Rows from block 6, named by matrix and row number. Rows with one number belong to one channel. Each number is 500 + 25 x the weight over its row's rms, rounded and kept within 0 to 999. All counts start at 0. Numbers have three digits each. After the name is the row's rms in percent of the matrix's.
# convs0: first width-5 conv (model.blocks.6.convs.0.weight, 160x160x5), inputs 120-134, a 5 kernel for each
# convs1: second width-5 conv (model.blocks.6.convs.1.weight, 160x160x5, transposed), outputs 120-134, a 5 kernel for each
convs0.75 108:478484483547503521498493512526522513499480512514449509532517500459493532511475515496511483473465479558542513499529452462434530574506478496490490512481546534479455494484507506487491535515534530468519514466496480497471480449458
convs0.76 120:481485468484505487494479532472519549477504455505478465502472504483506508448485505523491521524509470518458442518476535425552503496475468495473457491495518497509472507466530507500467503481509496498495479480530494495485452490502
convs0.77 099:556506522481485544482543520539472499494492499485517520496506484488515469517531457494528456499442523467475499522477492528509463502485516511489495470547486525520476496541510505510547437490505536510503480551531480532508494495493
convs0.78 089:485485506505470475497477510483430487498485530517505517521505495545512494515451505495525452513520500524506478498497500477549491494520485509433504553512522495484450455529472513521483483509509564533493511505519507458496456473482
convs0.79 096:462522479467516464468484497469480504500476448517484466484514482498495488514554471467561466465469471493460523531519523479497509518523494508493504515483462478483476502483486511524511477547471465482459496522513518473496482512468
convs0.80 098:477512531508520494480518515511506511525543499458501532466493508467476545495525460462479524517497503507491486511533484503514498502481511529500482494514508480513484507470497489509510497550512483473506479502480549527458502524478
convs0.81 088:541517525500466517543524478486470571560484514463468489468493503497497456512515501532474468544482499483497514479487522476547494481509525480490484495565545486482508479513516483496496507514468492497541481536456516522432516527466
convs0.82 101:471479529502449509543526528493532489504468521548481517497501522556474500490539477509502493542481497509460526477486528476467496485510507516481439471510512525533489518492498507508527531533494459440482501500491524500484499495526
convs0.83 097:505540504506520477486537490509472493509498524491507477487484546509514447474494556485470517505472503501493480512546514528510471504471449533460492528546519494509514521512461495466527536569501463483504507483521524453497473553497
convs0.84 111:477513489520479508499526483514473512470516439454529477511529507519449494483515484489539466573507493450481462524536508485478493494535489456521470544571485513484480535473515523531505509495468492513496491568503508488471473516470
convs0.85 098:502503520493477506483516530450475500484474506454485471489511461537509498525494511477505514510518463512527495479512502516506454502539522550481505495543517524510477521518468499518490523476555512433456481501509473512484514497473
convs0.86 089:497513540575498494509467495525460514497466525522525475531543508493525523516492490521535525510504487468498527505508533454472465483510511518510473512507498522486497490531514466465479541541474523505494508466524517475512500497519
convs0.87 093:474554507486488516496487475500516470456484508479544534467501514451475492507522532519443558504466487498488512498498477503509467470536502500475496506481470467460509461467484550493484461518542452519489465478561497507500476456506
convs0.88 097:519500448525514475518489488516522509486529474483520457508575527473515501498504441527537514509502512484468521528455493480523546449489487498527530484475516510475452508507477446478501516500526509518528450481510459507474502537507
convs0.89 117:520518535479505504451519486489500497538510508516502488500505495491481514496503539483509494499483468511517502521501532503490500516505499492508558494520491510543525481488511511473497473465516570530541461553496488513521463524507
convs0.90 105:488513481518503498516500526479466493485501530535471488537522539479456513538488507494496507492487474472495487502471507492523490503519500522510496483487472522547501483518490467489531495497489441498498477481503487522471481464476
convs0.91 092:458496480480537514512495457512482521475456499461503503508497469507484473508488492528480507449504518526493467466488552485514546492448476488481466504493490514507519511495477473516451482514477483577464493479480547461484478530565
convs0.92 112:500529526452509491481492468511507518459486513522457498491484462547496453509467517548477483455517484500473534480471516549483511511517479481540513440485505516516486476451534505476499512500506548481492506488476522501469510527481
convs0.93 093:464487480506523504498486451452499515510507471508516466487545508514526520508526469534518491506524459512510500502476502470509516518492527468479485501524477494492507507514497509482440510506490487493529523494485508519523512521455
convs0.94 099:500523539503508453515523523504546525565489448574453482460491522514508501526488493495510484473528539446466481523524512532492487532494521492523505506502490477503517507453491483485495525524475467464495508541437537498525445509530
convs0.95 119:463499510492524522495470482479502500470496501527482520486515517517494491496494489481518490491440526503490527468462504469472484562493521495494491534503490515485512511506462475524507483509515500500550484479462513475512515502465
convs0.96 112:497533526483505497442484505475506508525512443511491456528525500480515470497490509492507508492486479526454465490524502467530521485484477495526494505525526515467476531506526478500487496495490508546534478488506481512476472485531
convs0.97 091:518494533476464518470510509535512464529491528505513495490528543481497480490501520502510506486515548521510510504455502484480516553537535490509496520455551537514454527474498513560526517527524478502524509500488444498475481491556
convs0.98 108:527475482501480463514502490554501464547489506509529540505471485425572471491471487515516483510509501494480474484539495504509475528503481518488507463540520477484511477476533497516481514509525500515500464526562427522493562511471
convs0.99 094:533490523523485568463463491482526484538474487496534556495471484512523486537496505462520488488473476494529541495492507495501482488509573534517543481459528513476511495479461469507466459477527474505490487526494508492470496502454
convs0.100 115:498495458506520526465511519445503506505448536470484494545519540508501498449520494447483509504512456515488509464470520463499476529501517537511498478510510486497490546498511469518501509548498474498514480491488535488481481485522
convs0.101 112:479515485472440523542503532467505535522442494491514484494503478514495514502520483487520532449524437529508503510502490466492486507474532502522482496496507477511515530507471479515480532490510510489498504497510514538499535477517
convs0.102 099:494460501470518497488522528516496516510477440470462519499502489494517520472440477480481547498473542509515521491482494475486524539548472504514495528518508477479486482477497505516513552594542478485538528475499487486452524491495
convs0.103 094:505497484478519523510487533525443499522524483471467501494514507483501510487467527507528499525477460498516495535534505498466486489481478508514510499546494525492496496487501508431523509530526548483524495467474546494482461516506
convs0.104 106:440482514523498488524475507511503500476488506529484501488502511517491513519529477525514513508504520454508485538514503499493496497514485513534479514523502533510486534484485481497478496536526464489488524515493491494545539503474
convs0.105 095:459518531520480490517525488501502535540497517538465450529487508479522493447521485526480496532519529512480535508536508501458478491509526476529520477500468503470502475504532509531511470450456482490523513473521455459513489476476
convs0.106 088:499518495503462537488506514532513513489504523511498499494477513522504426491509470507529554466428455496483488514518499462501505466507435513479496494474502537492487462546489501497458500521534528485516492500505545544477505532495
convs0.107 088:481463488471481482499523527538490529500490510495547478474510531479509507490486515475558512509524517485514503469464469481515477484478481472489491501542510499506556512466488482500556491515506529527540490474480447505508529489496
convs0.108 092:499436514524527514479507494522479530475472532555471496494520521501506515467500484474537554518531527464483497523478506515473470482475525499516498516484488526473494533491473444491505468554495464510513461532505484486519517524518
convs0.109 103:487505474517473518484506529531532475490491491501524497505496509484497472496498513482539472499479442497529508530532502484554485496485488450498551501493533480515450518459512489509476497505540519505488481484464500484525509541508
convs0.110 084:465528529468461507557506551531497532501495462498485487552508499478500480513543523446514511533514490478474548497520544488512505525453522461483492473464493463515503518493521511510505535498531493523498524503529572509494513497495
convs0.111 097:509500459504503553529481502476534506484489473496516496478491533533497499464521499470470489482530515494501502501518499496532498497474460529505479468462504516499535518499505483510527522506466500497525456502502482500462497502463
convs0.112 094:504533474514541525506481478496489507480520495470535477481536480516539478476477499536525483454500458501496514496505508518486459515488493508521474494500486472512501480477513531544522548512546545489499503533504507522474515493510
convs0.113 100:479508500528489474506491442500525501532519501469480471489501471498516475517516456534461508490481490501516496535494544491491482490501472488480542475511507488489504489475488506511516528452482560496473478474491531529504517506499
convs0.114 114:507484485510447525513487524487500462503524490537498463468549496563506478532487508492481510505491518496495492490521484450492490530491557469500505466512480456504456466560490511444478508491528532480536537492501462524492504466508
convs0.115 104:500529541485487528492469469482523521468487513539541546443518514468481501478442495486500479514504500491523483496483523471512514518472512510503531497478496489504489476476519507472492514485488481553465527468488526526512472488473
convs0.116 109:480521527528460517486494484532510485481556533504537499488486491547472536459499489481513505510510522462484496548510511490497503544506491485570461488511484499479489483496499501498486486530513521500520483530488518487497533522519
convs0.117 091:511477494529506470529469511520476486473510496489450511474501477480484482488483513461539484526511520454523498515492502472501463485520496471492438515464484531543481500511480484513508470472474479478507478484507456538513463520470
convs0.118 098:512507528490493492469517504490507550485419478520496490510516554520505505514562488510484489529521518474491508459520540533507485503489475508527522515512475514477516449515536483478505521537520482482475523499432552511498511485485
convs0.119 103:530523488494482495496502514520483486489487473482488477527516499476483517494532521484454537493490487526494508478475511515519474476523503502451515467496487504522537508521530512510464506573490552542524553538425487498483503521489
convs0.120 115:485449471485524500499518476474502478504541494552496494477495531497515490496479483501492490518475523531503479519507498488528513488539498501491530513530540523486486502467522518474472506492521514535494520498479462530460507492478
convs0.121 120:496474531503523469495468533477525515516468483493505500485456506502478480507470490523505498496485536471463523488466531475506512512504511532501549471487497494515449482520508494476495510519535510526458502485529489451488480494492
convs0.122 103:498522495462530478525500484532496472472506506481502524543516519472521472516505534518474500511460493517518509488475477538479511469548525487499498500506493564476480519530531495487504452489491497504510525504466474502499458523530
convs0.123 098:523479476488480457518540496507481497514483523511514513477477496524512486567520465491486492516505466492489486541511502524495545520503493501481466514510461505484471502517518493514475520515497504516523468494493485510441481518522
convs0.124 093:512506505444479552497521441467517516495489454473550512507520473471510485467494408531481495527466484458490491505503477477516512512515500481506487501490479486467512468487505507490485493504487495547489476472507470471476517477463
convs0.125 101:510513504444479498516513480477500516498478468502557544513476530495470498514491478500491458461507556501506487508484473536470504531513511523465503495458506522489496487507497493522491490516475472499465508504495424495512506489511
convs0.126 091:469484505540480550480519451520441499526538536486463488462475530466476521477470511514484496494491516539543505561523497506456497519479491491444500467589475481489494481497486506511501504532477497479534490471502456497486467529543
convs0.127 099:507485526492472527489530499491492526506526510516504515429477485542533475520503501492464506540530503481517495450530490494490514484507500523495505494441515518432458498503505486497510537459501515504501491539517496480484560465504
convs0.128 101:525555498475485493450541510516555502481507527513452527492521485494519516509513481520471474506502503511512497484501511493543455477461504523538491477509501538493518486521483478537496493531517508478520531511510468482456471503512
convs0.129 101:489531486495513495487522479468502492505478510503452523506510480493494464536473530522482499528483532530495485526471563484467485467534575462509514482498535498493485550447570469482499544504536514481503507525492491476474468545485
convs0.130 104:496485474452490497507515496513538492515468468509486522498481481467497510554496498507482485502480484506484480481503521543488487524459496485483506537495502510484512513488475505513506495511483502489490476549528456518506499526495
convs0.131 100:490485489503463465529455484518529502503477496452535497496507479541460505506483537455507451507503472512495489514497485580491492500496515511534520508479473462516554465523528526485523474508522514489477489508479521495540524514440
convs0.132 096:536495538495495517513509520515525530472519563530533432485515512528514503502493516486481532463486477474512533504475519524530542452507491498522489499504522522477471497524538520495459526511482510486494489490531502492534493487470
convs0.133 116:472505508510508493535463484493521456486502530554492495501488511509533479510464528495482519474493488482478474548529508465517532456509467549490448521489513515476544521460498506516503478510513478503473500489508497466561523436485
convs0.134 091:477532480498474510549478508532527515511510505515480491497531528559496479486516487469489543512501522512489494509486531517505528505487492550502477540476504500522501493525537520495490447478525450531518539511459519475407502483516
convs0.135 092:529480505490520484451427536513445491493474490482505463505483495476499507490482514526507498508496485508492511533504504535504488486498442501503518501471533524492470543521530497511475509516511503445531543507518475513495504488505
convs0.136 119:522478487461524518541513498493474498491518494525462476509530534503490519485497466472491549512477526480489511520474517442466512499486490521486515499524524498512483443539508506490508473490488517518513518503542449482496479500510
convs0.137 090:499512470519471522497506462527516507466477526527454457485522506512478502552492478473517468481490505456561481511569521462473484516529505494467493534503482531497485515477539484498487464534558413483489510493456498464486514490518
convs0.138 104:528491501515477485481481503494426498509513513466533511488513502471490461520472500528463497543477509494462518501502482493465461533514514509502488504500486502520511501522503486492504487516527544513505483493505567513516500505485
convs0.139 094:499487471497509496510493498484540497499473467498480475489467474506484480519470505515524514478453514528493453509507501460480462482492532503495533538493507483473500496503521501511526504475510523512540491514531483490511539507436
convs0.140 116:498523525478506499491516475478497474529496476524475493473501508503493470484560472478440527491488493487487517489514502484495506513475479514471518444543517515484485466509507476474494487569506463553514532472499471483463520512479
convs0.141 102:483490477481537524530466469533488504523448505508444488523526496499473496543469490472483491494437481529557520489521501462468503531484538485504535524519490522454512514562479496485543478473466464519519492540490475453519484534503
convs0.142 109:473508492467476447524490454495486504474524509524473488516481498508484525548481470478493535489490514509466503485465505496474522455504483533459466522510518495516512521517507516491517507524489498492485502530533478517525516548442
convs0.143 094:454556532513504490461494523496499470555525483514523508475472486454505506490514511518521498516530527464530503481510489505488515493476484474500537506529538457507542487538505512512483504516524557486537485490485463489527494539484
convs0.144 101:516508465499512510478500521433487466498493504470469534479526491495475492500445499499501474489483500553482530502472484481501484514491517455525507564549493483500499480514463498466508471471494513528516467528481489462530506502472
convs0.145 106:492456473504537469514500501504504462477568476517476494475507516527520477473511523444499533483481522533539532481497474515469503482505532476537500557450469459494534503514505519505522507528535508489516511502485471512520508483497
convs0.146 095:491495510521497526495477459481460529515527477475521541559491492528523510534561564532527469478489524494496510521505498532531498477518518526468496496508516471496494533503538561528504488470497489505497536516468506504507514471485
convs0.147 106:496490533485486491504549491474512503517485506493539466545476477529524554463504526528452485485524451530504530523480512500537473518485484512497480500552501494500478498469517452556491492526512494473499466498525472515467519492533
convs0.148 106:506494456468493513488502497482531471554506482482490509485504503525527509482522475513508526568504500485502515517493514524467471478527506538462472474485471475459538489524546516455487484485516544531509479487524495470469509546512
convs0.149 098:463506487491510500461494536490487487546493540527515478476519457512507469537539516460571499485517514518518470495468505503516502480502541498503507553473490515510475488507503528511505469518529494459517500481484446500485477535480
convs0.150 111:504468487505499510536510478499531491514471514510498497502527481483519479513516492509538484472485503492505484516524517482492473525461486509525471497485434481509550479493549518543513492520474521495485533496517505489505456522515
convs0.151 114:520483491495481467483485494519509460511504500501485500527468487514511521484530445508469490507521489503487519462481519501509489498492502515480489491470474455529484512488522516485425478499525536502510470468486490504531509512454
convs0.152 100:495510470530530489480520521472522486526512522518511529478511508509496460458480493444497507462470503492530532522474499488520517502530487479471511474468495532451423526504515503490510481471462517495485526488496511519514487535454
convs0.153 103:512498460525523514521507463520490524503441484535519452533492516470464561475548526515466478496524510555506575548470483468487506490471465464541501487513540512488475492507509479486477480484487495501524479485524510536485524528474
convs0.154 112:498511475455516494515495504510491512527488517518505495484480518526467535530489496515500529463494551455500498525428516477537441517519566510507524480478526493501482527524494492520505455482547487492475478516474502502542503497510
convs0.155 094:468534533527470552535528492469516488474498513527504498477529506524492432531497505516527471514455513492477507520470499520492510504539474475523492514500495514489519496486521488526505523494474484466486531479512518520515509489465
convs0.156 101:477505537480476529544509499520509510527518530507512493522476456444494548507510489485490533501496454534477474471506514518427475551483469500526498525525499518517483492489509506471501511499489506494546507559471498553489518558457
convs0.157 105:473486503515489446516493538528533500496512499458496513504526466529475498475492472500494487502515484485478493494497482516445472488509494493491503487550556515524506460480486511520529530487484463446530473511467538479455503508538
convs0.158 094:543493519517534460516496503491486563497507530473498519491509464479490529511477464522490512463515477505514469498501480510515506512539514578482492508494508508482519491471541485449481517500517534469520512491459481502508526500545
convs0.159 089:493529537499492489493574504496541491504531530499503471469520506468451511498504497535506485533545538418472514548469513498535508485474490484490530500496520520494471471531512545521526508532516482538481513539490520526482502531511
convs1.75 106:510504493502463491486506491520520504499480502516509554444490495506503500532507489488467508540438461580491480487487489513469521526488504534457482583486463489527521497508505458501472518491476491509487522491537500524511477559504
convs1.76 098:510510500489505485535474498530500523498515472472531506461482509474494547522539495494471506465470487496552498471490502490510484483473530500493491527479533525530500498501502498514516497524540469464487510500529521491529516515512
convs1.77 103:492494468481464447518514513478466536475503471496476553496453500539497450478482524426469544525513462512529509526458469504511545511484472480498496491495516526490434495486527482494484543497497464508520546479452525506514516489562
convs1.78 093:519476489510457479528566443474468506508435505475531489493509494531472513520528522504509512519530519513499486520490497485482451519547497512487480526538491505489470534522481496471523465534511447508490510518490442502555493508489
convs1.79 104:495468498479527492490493509474465510506550462470498501462501525456490491519499514506503495501486533487510499506520481535553516511497478512496490490462462470495499514481530539485507481481523511531500495512475536502506493506480
convs1.80 100:479492519526464506470478555551514477526528486480539444542511507534522530499525483464527500486500512490536535498489517497534518505530468441545491490512499527467509480500510479488489532539476561491522508488490497535521531486524
convs1.81 090:498529507468511497457519485480480477530549511522514518506478480522525521447531503509482481488447492486521472524507524483471528508505471485478535489507506544519503410459508483521511498516473513502481497502468489489492526477544
convs1.82 100:511521489499521522486526488468532496490490494480521520499507438489562552510493476524476508498521515492487535487519532494437481511542514515581528441546490521473516535513530514489516497536487472485543486502522512475455501495526
convs1.83 107:532562481498503517480544514534446502543483547528496534522503554490491518513466540484468423491439545518505528491527480506517545484536499533509492513525478503497538534521464444524548499515511473503480495496494508482488521498479
convs1.84 103:541535525516531512467478512490513478549481491446515467524491514460519526554462527499488516494564544483510470516519481537509503536482475507589477452508501507509543561541536486481479454521506535490525477489476519488514519485515
convs1.85 102:522497521526506450535476495527547481482485507514504500566492521468518561518527528492493518511509448495501464491498494496520511531470480498507510511463506485496440455538479518510435507478495548484490494521534516502495554500516
convs1.86 094:577443474522451515517481479547518486530500562471503488530481540488485525470471486513457470482510460472505502496490486485469497518501523488469509483563509453518495508542495489473494499458496516508475467525541479486473539560514
convs1.87 097:509516514488483517519497495455505514464484522452521495470481509488533528483487514462476469496461515553501495505541505463460514557512500536491456485499458471493590504476506536427507476496495510525499487484498509486487490522530
convs1.88 099:511531507467516477485510505504521509528493519493467529485490478494467485533466500485484526531516495486511474528537526476490495471533546518504523485493500500554456448543501488533535478481478486537505450491521505503527488504483
convs1.89 104:488497527494503511524527451469500531510500497536477468518475463562561495456520478495501500559487510545458480511471492465493477441515499506527541480513483549491496528521492489547465508551541479483499467471530515462515493495492
convs1.90 100:489500498555480505523491514481522535470468509497519526530492548522493504481495505496490519483476492528466486515452509464543496533484460536542442495475485522520493521518496477519493458517529531505522497477521519476475479508523
convs1.91 097:485502548497521525458521522533464480522535547497502554554495508526468487505558521494485462521509489503501528522516547471491516487491481537536509473498504497540508488475504487524517519506504470492489486496497521523503498494551
convs1.92 100:512478508507488545492508458552544515478480516472472493518501501488571506484487511480512527478485496476464528462482484572519489489539459513490463540535511488468500540509509448505541534491543515456514476528475503512467489501509
convs1.93 099:475513461522513482549507505537552486463518498510489543501531514504505556506498519464492511514521466510528508491502493526473517507477567566491529478512515536537487488557524489473480495537491507537499491523543470477524511489511
convs1.94 103:529515495464493497551521440523489482492490515475482536510493507510484451505510537499526519486577492438495494505503547484486456476508479495538508482504529529502467467479484476482524493496496522491523489498490501537488525485502
convs1.95 102:474548548511488517540507474509449487483506491502546481496533478538546507483493439548492517487505481535471500535521452452519488464539549466495515514465523513472495460523523448542489553507502503487514482516492576473530508491490
convs1.96 100:524465491466496527513505510520512499491494505480493467530486472453518492471530507551493518497499513507496528521514487507488492525502518494530507485521470499521502478513518496464516525496544493504532513532516479496486506508455
convs1.97 094:494508533499509524546469451504484506553519523499548455508515486513569477527476556477515484547547480505470478501497533509491509505528499499519460552507528522485459466483494514484501516496521523518488464443508494508497500499513
convs1.98 104:511516512483469505488503470498508461502478489494529511472507486538472510536521540529454493485548507504471461481495502492538498510510453514483511548473503513483481487489493451505495496519509458510476494473507490495491489494493
convs1.99 106:553497494550485498512509510545511505526515507450517525468514497483525504475541497524483489504481491547568530507487492500514472503518559523535487515451517474466505527510499496545494508501494517534482492499510521498510514530485
convs1.100 100:511513518472522518529445526522515540488435519454549471473488567539514495483490498469517460516477499479509486531500470539461536513475538486462509510488484490470505507474470492500503545514550517480527456497514508503501501502510
convs1.101 099:484520539516472502454497500485433503538490482445465537535455519458497521483512467515505494482499510511491464504478502481527498572460471496486470478471529453490508460459487483465498526485543543555507493490501517503505505492479
convs1.102 099:521498518502499555452483512506518514482536523497497465490502505487503534524475545488512513480525564538448547485515525501498486514518477527493520434496544535533536508482516506499508491506512501516499520527501548530457514494537
convs1.103 099:460537511500522519492542547504505484479520509478491456506521493514533484523538503519533508506474479530505508471503478504476459476526498455490465515502515537468483460490531517543470530549513467476488544489525489527534511491529
convs1.104 099:437476488495532553484466457526535467514489506496490490469544519437544512498495508521457515471489479441507539474511502469531499549525452557519475444488521491482477487494486481505495494527508505470538509538500468487509477468471
convs1.105 098:517491477495469509549512497532515511494493463514499530504476485490530522515487480536466522515498485501453518529493510451497480507478550501504515482474537492498528555504531486465495521536526493485532505508468504532507512531490
convs1.106 097:511491490489501501472479511563470465497488499527532480502495523494493526487462518523512457483482529511496540547514484499492500490501519481508514455450551440480508472492526478522480533523532466487484506508531500517512475515517
convs1.107 100:504495492510496502496457451514488527538497485499504498464498516474454483508486471514479491492462480461533505486536488515540448511537469516508512484469519519478485480580476474499501487534466501536476547490520468495511517525477
convs1.108 096:458471541513527533496506543545503526550504462525530460454528496504487528507476494500508551462496520488514490490529525457471454500519483464526512509514488490531499518522523515502511476509550514510499473500514481538470517468512
convs1.109 102:451498478508510555512482501492491479512445530496482452530492492494492480515506494443535544496490522528514510514502498459506489503476522492476537482497513505500470554500510513491489503478496498500492484506531520509478485496479
convs1.110 093:525524490486497539472513517518494517511477505481466495549539493523494509472491516507489503520530501506490507522506531517500449508487491462543494477535530500479506498514517537506485475514504509521487523496499549521465527522496
convs1.111 100:547513522523509472539506533488505485493476517505548492512510481466518506489511511482462518500472490501500472479508547552494494506515467489435546514475463517504539504477540487456528504505518488487504480538528473507484528491519
convs1.112 102:495480514488500499507486519478519516447479466518490497472509488458516512500500514539507498487514536488517480474499498521495486499493472509462488504503466507507493463535504441496479508495518455475493502525492475537481526473466
convs1.113 101:523480514460479446482529527506577516503528528481470477501518483523516510513510462513519480469533477459515506514493517492481518496505525512489492459529526473516533511484543549510477536464527523477507485542524528508486488476542
convs1.114 103:493517519463510514490533549495498539487491492519451492513527515491511552496467480519545485465496549511479481497498499450520465509490490483516527540448458535499531529497507485493501565564538490491494500512489504507543493506504
convs1.115 100:502526468464528448538482474463484487521508499511496513505509470515529482456450526558531509482469501501489491496533530492532489476529514483499516485491471474443506498499473509443483527552480473458487504495492490505498429485481
convs1.116 096:492485497503515508541477508507485457490500508514527500499503526506501496501512426531512476504524479497508461504499461548502479531515476481500495495554513504505550495481484511513510514482523513519498513511516509456506512498502
convs1.117 094:535501507499465534489524487503483508500455525490509498511509489511488464489544455511506515511468469517516516455506505491515463489528488468470499506551477505526493513489493480494487518531528444439522507517468476493498477466470
convs1.118 104:516502501502499501515497485502475472492534527488468461521533499480490496468512495473523497529495514518504465501496486530516530475503522476475509464500515517508507493462534543499498514460508521480464480481479483479512513477532
convs1.119 104:490527491510501506494487482515442586540461482530469505480502515500503505513487514472453515499497488489460467510449468534513503485508471496519482485467492554519492472543510469467490479514541487509520465484457478514521537543471
convs1.120 108:487490471504500491498491499548515475516510491476453503513495512480545506517466519491503516502501464523516533490517486491557528487449508529492519526486482499509478477531462488541480463487487549527477502501486532499515494498510
convs1.121 106:483480493500502515533443529527461484548524477520473461506525480535507495502476453517440529472536495543499500509485509485467499563536537493491493503479526545502463531514523510491506493505482556588495475515496504498522453487497
convs1.122 101:484510501498491530488513538516479508513506474511424517517553541507525517469484551477444508499496516489497503554461463501539482463493502534518465543520529543542477498560489448501548510586512535506473507493534518546490484498519
convs1.123 098:512519510484507492514484481516500482505489457500558507440507520512534497506482487532490519435465461497497455489506480487491509470523510471524502490521526521445503476514535474526508454488460501494527499535470516471477503451459
convs1.124 098:501513491521480459532494494450474467517495497497522528475497455470516443485526473501526482522559475416478568504469479471492491569508467503506510486443468479504558468510491485488506498478520505468540505467520493449492529494495
convs1.125 102:490516511512519479484561490532474513531531506486502520487490550472482496536491505458536541553472484533489443582537492503491501498521553488480512526523530556496507489496475504498495568486511557530526499519498506503526490482493
convs1.126 099:502543484547509546468522509482506511501474461522429473512499505544444501494492526527543476503524536523506525481468487485518486472506501501493490463514551511487508501490554505530452473543501477532483508509542503518500506496501
convs1.127 101:502533486514523485503479531544474503473523507489508500474509477494530477525523524518526523560488511530490492504519501498468478471523573496496530497478544509474512441491464507483527476484527546588477554493473509527511507435564
convs1.128 101:486525518508487502464535448549502458493500472522486494508530517477517507495448486513483511463500510479525482470513476545472514492526438475492439462547492471535506500488472521488489500515487520487505504474473502541474526493458
convs1.129 102:470492487468508516488439518517513482497511466511483486545421461488463506500514519469513523512503487514507458504499483511510513483457520452486505502467508470529489478496480500525510533460499534488537479501485497492535468502510
convs1.130 103:515470481483511493542483473489564457500530502459521496496523467472497502473486499528514530528471482517501489492455506471534518496474505441503529455523525451512522441533525478464500488497524495540516494494530467473470498528505
convs1.131 102:510511505535523517445548512488473464496503509512515460503466533468473501513502495490521450497450504494508561490450447487479446512520532459510543527493512467517489494504522519487504498531543487479451497511518535485495525507502
convs1.132 105:496484498515489487462499534496538487495448504485552508472531493524510532513484467534541505480461491528499533520513467475509491453503474487485462523492478504528489524477541512525529477529488497509548475531491474498542518498475
convs1.133 104:504481485517498467508500500529487517489503525507453541493514492476484518518488529463496472499485477485505460486509553538524470458489537511532536514433518535548471498484468496511501493497525533511476534529512463530475490498502
convs1.134 093:490505490451561545481527554464499501520469469506472468459472492495479559460489504478530529500492487477494503527509514483515473499449511452488502552495555470520500499488524516474543474503515466505515505478513525508504552552498
convs1.135 094:464494469487525493458498497491480528527521490502525512509476529462501516463468511489502483490492511485492475509500460506507495500497528509487514482482509501532521475498511460481500525458464468520565500505508498476497468528514
convs1.136 102:490503479506564509471462507488529498500511500522521523468537522478502479495497531515486469504470484503487520490500491537513496494477501504484500503505484511502558532532513474474499499467506490467477514513508487530519502487503
convs1.137 099:568499517514508497479506531506505480534471518452494535513517508510488491503514498462513534514542467497521530505523527492502502501478478538516501523467494486523541493504544501474525517514562523448493514500517510494486506492542
convs1.138 102:530508537493501477551465474445460497549493484495551448487482492502560509518517469490456505462516523480484481493481494470486471477502481531542530478530532520505470466481520460510498489507538497446534516529485477465488490507487
convs1.139 103:502529509471545521508489487486496488505484504514562461507532528496512518455518503498509496484517519531529494501505515520491460520530474530486512476540532540496489548485486531526514492492491529513464508493518540546518494504442
convs1.140 108:467487472499510548499500443595482506494531509509523490468542503528506519490471517445499502544478494470519555497486481470485481490544457489514485492550532501482477509492480527489529521534507501513462539444505506491477525492485
convs1.141 099:491508496479535532489505484529513468529502485539477520474486486496503473501489503468552508497486514493499539521465514536500469458500508494520488517478502482505517496461518485509502521494462487491504519476481508537521478496522
convs1.142 103:510519482458498527462493527532481498537506514503496493495497567489483486514510518484505480526510518491487557500484499519505526501491508517482498526486479469526550513505500518502484503511495505548550497494499487511477484495526
convs1.143 100:462517508510459499557515492535485482520487511473473482500470472503503487455466510474519533488568512480460520516463497511518468522465514483513517510530536464474470457529509483500478485544521539500520481508491500496501483514476
convs1.144 103:479491538505515486497511514515512496497527437540506504473493493474485533511513544504501507526474492520503475454470531520420478538525527498523492554474481500527559492544510520482470476508484515520491530501493488435503517469518
convs1.145 097:520486497514486488474495560509467512525532490460479492547577497480465493535545492488512521517545511522491503504524512428488450437538512527507489549499477509479531496535449485505501467504544556478489512494521462499513471549528
convs1.146 107:496498464492498501449510494526473499466480554481501484493486476499492478508507527483464469503549433482506512470474432495527484519478505467469539453488519458472484501520484454494551456488495528473483466487518468489508497506521
convs1.147 097:512483526524520499526521535479509478498482474505468483513513533532552445457515457499542524480496530564512507558491482471501529465497486502510480490473487470520495493531556498506453469520551473536524453503477512492539530519540
convs1.148 100:519431515510503537526528489444500495502484471489491501511472559484460440521490510517469483492513522490510493473473498501491508489469458492496502496494453537499519485475468512502501465482492506500519532468510506473479502480480
convs1.149 095:502525518513527536499499514494467487513474469551487493511486488478488486492498509488489483482488538488499512514516486500520473468485552495486532479485501521521491482491484496486465478477539485529509502498508541498531519492472
convs1.150 103:514458518526519463501509516520540508486475465519456476493533481493479517483478471491499538468536471524538471548509517492545494500513520484514498534436485483504513528506508484502476469548517471558522491496487504468517488497532
convs1.151 098:533530493542514508530531510478496517504473504461471520507478503506529474461501440533476491527477488532531554495492505462498487476530486523521489500466529487504459523499538537458496545482516511483500440525513519534495510528510
convs1.152 103:526509481485481487449538475502502531534460504540443507569442501536485493484467503508511474471485465494493509520509491489514496489522513555486573497483528504471465476511492502482488466458485484497489488498512529485496466509500
convs1.153 106:522476510470497502523487494491510494483487530499545475547496493502450507462506474531492498505501478471483535488465496458535478554486458496430516531525504476507462498505489509480473537479529520479532506475460513506503524518489
convs1.154 101:523507541487512486538493486458486474477525530573486466534472511475487513511559528508517494470515518468452496517476541493512500503467525472489496521499487492546486523477501484483520512531524463514513521509476513481514491462489
convs1.155 096:493507494505513520457523515520516499476517483547464500494513516439506481515520532489531451517503489492515562512475455487458482528439485492470536492477535507475455499535500541485457517498482492504469565481510503482501520523485
convs1.156 102:502460472498517489505496511482471520508485502508467434469516501505511512534508545505482503489477499482521511549515471473496519516545469507513551481550520477474455487496473539540493481496503473508471518480507476525480456487482
convs1.157 102:534522552498423456525531491479514485479509540477562466481463504503506493521514478518498499476461498529506541498503515471496526450471500480510477474483494505499490526516505453482501459515501435508510506512494542531519492507440
convs1.158 102:476496529512537483486539512536481497524498450475546512478535500512494493473543522521510510494489499544494523545483482455486523525509527520557462514521505490491486470505529526479486506485494531521517497498502520484500496515477
convs1.159 095:484452470525528547458480496498456529490487513488492493460508483488463468551521531478485484523511505486479466486475504527492476492493556506507511503501478500484476472540454498530491461464495533465557507483494482473449465519533